config.toml
image_size = 48
init = "kaiming_normal"
learning_rate = 0.002
eps = 1e-06
epochs = 20.1
lr_schedule = "wsd"
warmup_steps = 380
Rows from block 5 of a small model that predicts nearness at each pixel, named by matrix and row number. Rows with one number belong to one channel. Each number is 50 + 10 x the weight over its row's rms, rounded and kept within 0 to 99. All counts start at 0.
Before each channel's rows are labels from the 100 images, of 14976, where the channel reaches its highest value: "strongest on" is what is common among them. Only what is clearly more common there than usual is listed. The data: rendered rooms with furniture. In brackets: how many of the 100.
# convs1: 3x3 conv (model.enc.1.2.convs.1.weight, 96x96x3x3, each kernel summed), inputs 0-47
# convs2: expand pointwise conv (model.enc.1.2.convs.2.weight, 192x96x1x1, transposed), outputs 0-47

strongest on: window (91)
convs1.58:55 63 62 44 46 53 48 51 47 58 50 53 45 57 45 56 63 52 38 54 52 53 51 33 48 56 50 45 44 45 39 46 46 70 21 44 49 52 36 54 39 26 48 47 49 39 41 50
convs2.58:50 53 51 41 67 48 72 72 51 48 43 50 43 50 55 48 47 50 58 49 33 57 74 38 44 64 50 36 52 50 49 50 59 50 49 47 61 69 37 44 36 50 55 50 54 48 57 42

strongest on: umbrella (38)
convs1.31:39 38 44 31 37 42 44 56 45 39 48 49 44 49 38 48 50 39 51 49 49 47 48 56 39 42 31 49 49 46 22 56 47 40 30 45 48 58 51 47 42 46 38 36 44 46 58 29
convs2.31:44 49 29 50 43 50 34 49 44 50 50 51 49 73 49 78 50 50 33 47 48 49 45 48 55 51 52 39 50 45 57 55 43 52 44 51 54 50 54 53 43 50 45 48 22 48 40 50

strongest on: count: zero (40)
convs1.13:50 53 02 56 63 53 50 51 57 49 53 52 57 52 50 53 57 59 44 39 52 33 54 49 52 50 50 43 47 32 49 36 45 49 24 46 44 46 26 44 47 50 61 43 50 50 36 46
convs2.13:42 50 36 50 56 52 58 32 41 50 43 60 47 50 62 50 63 50 50 56 50 50 26 49 38 38 50 53 50 47 41 39 56 41 49 52 64 51 65 69 50 71 47 50 48 36 06 52

strongest on: count: zero (44)
convs1.14:51 76 32 43 39 75 60 30 64 65 55 51 51 53 41 52 34 65 41 33 54 25 56 46 43 39 48 54 52 34 43 37 49 43 34 55 49 61 55 35 53 49 39 47 51 42 62 40
convs2.14:50 43 47 52 42 50 49 55 50 50 52 70 48 55 65 52 51 61 50 50 51 41 24 50 51 34 34 50 51 73 36 50 50 51 48 49 66 26 66 56 51 48 45 67 44 51 31 50

strongest on: count: zero (63)
convs1.72:51 56 55 32 46 60 60 54 53 47 49 50 38 50 52 50 30 53 60 45 50 72 50 47 43 22 47 50 49 50 41 51 50 51 40 50 50 46 00 49 68 67 69 52 48 50 53 78
convs2.72:56 51 51 50 50 44 49 50 56 54 58 49 50 52 49 52 46 50 66 46 49 50 49 52 50 48 51 49 56 23 49 50 47 19 50 54 51 72 55 48 53 41 68 41 36 31 48 43

strongest on: umbrella (77); largest object: umbrella (50); lamp (38); count: four (38)
convs1.25:53 59 65 31 42 52 62 61 49 46 42 44 40 45 51 44 44 43 39 37 44 44 47 40 34 39 51 43 42 50 24 49 46 55 57 48 42 52 48 50 48 47 49 34 45 54 55 48
convs2.25:41 49 61 49 46 49 53 46 51 25 68 50 52 47 55 48 50 50 51 53 50 49 49 30 46 50 50 48 33 50 49 50 71 63 49 44 50 46 50 50 45 48 46 55 56 49 38 43

strongest on: count: zero (62)
convs1.77:52 53 54 39 41 57 52 53 53 49 51 50 32 50 54 50 28 58 61 46 50 70 50 45 44 28 48 50 49 50 42 50 50 51 41 50 49 46 17 51 67 68 68 51 49 51 55 82
convs2.77:54 51 50 49 50 49 48 50 50 52 54 49 56 53 48 46 45 48 74 51 49 51 49 50 45 48 50 49 50 41 50 50 48 45 50 55 50 82 52 49 51 48 65 45 41 35 52 44

strongest on: window (99)
convs1.4:51 38 35 56 55 46 60 47 44 45 53 51 53 51 51 51 52 38 61 47 52 35 54 61 49 51 47 54 52 43 41 52 53 37 34 52 55 55 42 54 37 74 33 47 52 51 43 45
convs2.4:52 49 47 66 50 66 46 45 63 52 53 62 50 61 39 50 58 57 54 70 35 50 48 61 50 50 84 49 71 47 51 48 43 39 36 51 69 39 50 62 59 58 51 59 43 50 48 51

strongest on: umbrella (71); lamp (47); largest object: umbrella (41); count: four (39)
convs1.2:49 60 58 58 41 67 52 58 62 42 53 52 46 51 49 51 30 59 57 53 49 25 50 53 44 21 51 46 46 51 38 49 47 48 47 48 45 40 65 36 58 47 39 47 53 51 62 53
convs2.2:50 40 62 52 46 46 50 54 49 50 50 50 52 51 51 53 51 50 49 50 47 12 50 20 40 48 48 50 28 51 49 47 50 51 50 52 50 50 50 50 42 49 50 49 53 33 33 50

strongest on: window (100); count: zero (40)
convs1.85:49 52 52 45 66 43 50 43 52 57 52 50 55 48 39 49 53 49 51 50 51 45 50 52 51 51 49 47 47 45 44 54 50 30 38 46 46 51 54 50 40 63 25 50 46 50 43 46
convs2.85:50 52 48 79 36 50 47 50 65 51 56 50 49 45 46 52 69 49 49 63 17 51 48 71 68 49 80 49 64 38 52 40 44 46 41 59 58 47 49 67 50 52 45 48 36 50 47 50

strongest on: count: zero (45)
convs1.71:58 51 49 49 46 35 50 49 52 31 45 52 30 47 59 49 46 44 37 46 47 48 45 47 50 54 53 54 53 25 66 52 52 35 56 49 53 41 42 51 68 55 45 55 48 48 59 50
convs2.71:48 53 50 61 14 49 54 49 54 26 49 51 51 48 50 49 45 49 50 50 46 44 51 66 52 50 44 45 52 51 50 51 48 52 50 61 49 47 49 53 50 54 65 50 39 54 59 50

strongest on: count: zero (46)
convs1.36:52 52 51 50 58 49 54 55 59 46 47 52 45 50 47 50 35 53 50 55 53 37 51 63 42 39 45 44 44 37 35 34 47 35 46 42 46 43 36 43 46 55 70 49 44 51 57 55
convs2.36:37 51 51 46 50 50 56 49 49 10 53 50 50 50 64 54 43 50 50 49 50 50 50 50 48 50 50 50 46 50 50 51 57 52 50 47 39 50 50 47 50 49 56 50 50 55 35 52

strongest on: umbrella (81); largest object: umbrella (45)
convs1.9:50 48 69 60 33 55 36 45 65 48 44 46 46 44 68 45 40 26 49 40 42 38 48 52 41 59 60 61 52 43 56 44 56 51 49 56 52 52 46 53 58 38 42 43 50 55 62 43
convs2.9:54 27 67 49 51 48 64 52 47 52 47 51 42 26 62 54 51 50 37 50 53 50 58 38 48 52 40 52 39 48 41 46 51 54 47 51 44 49 39 50 47 50 52 53 51 48 51 52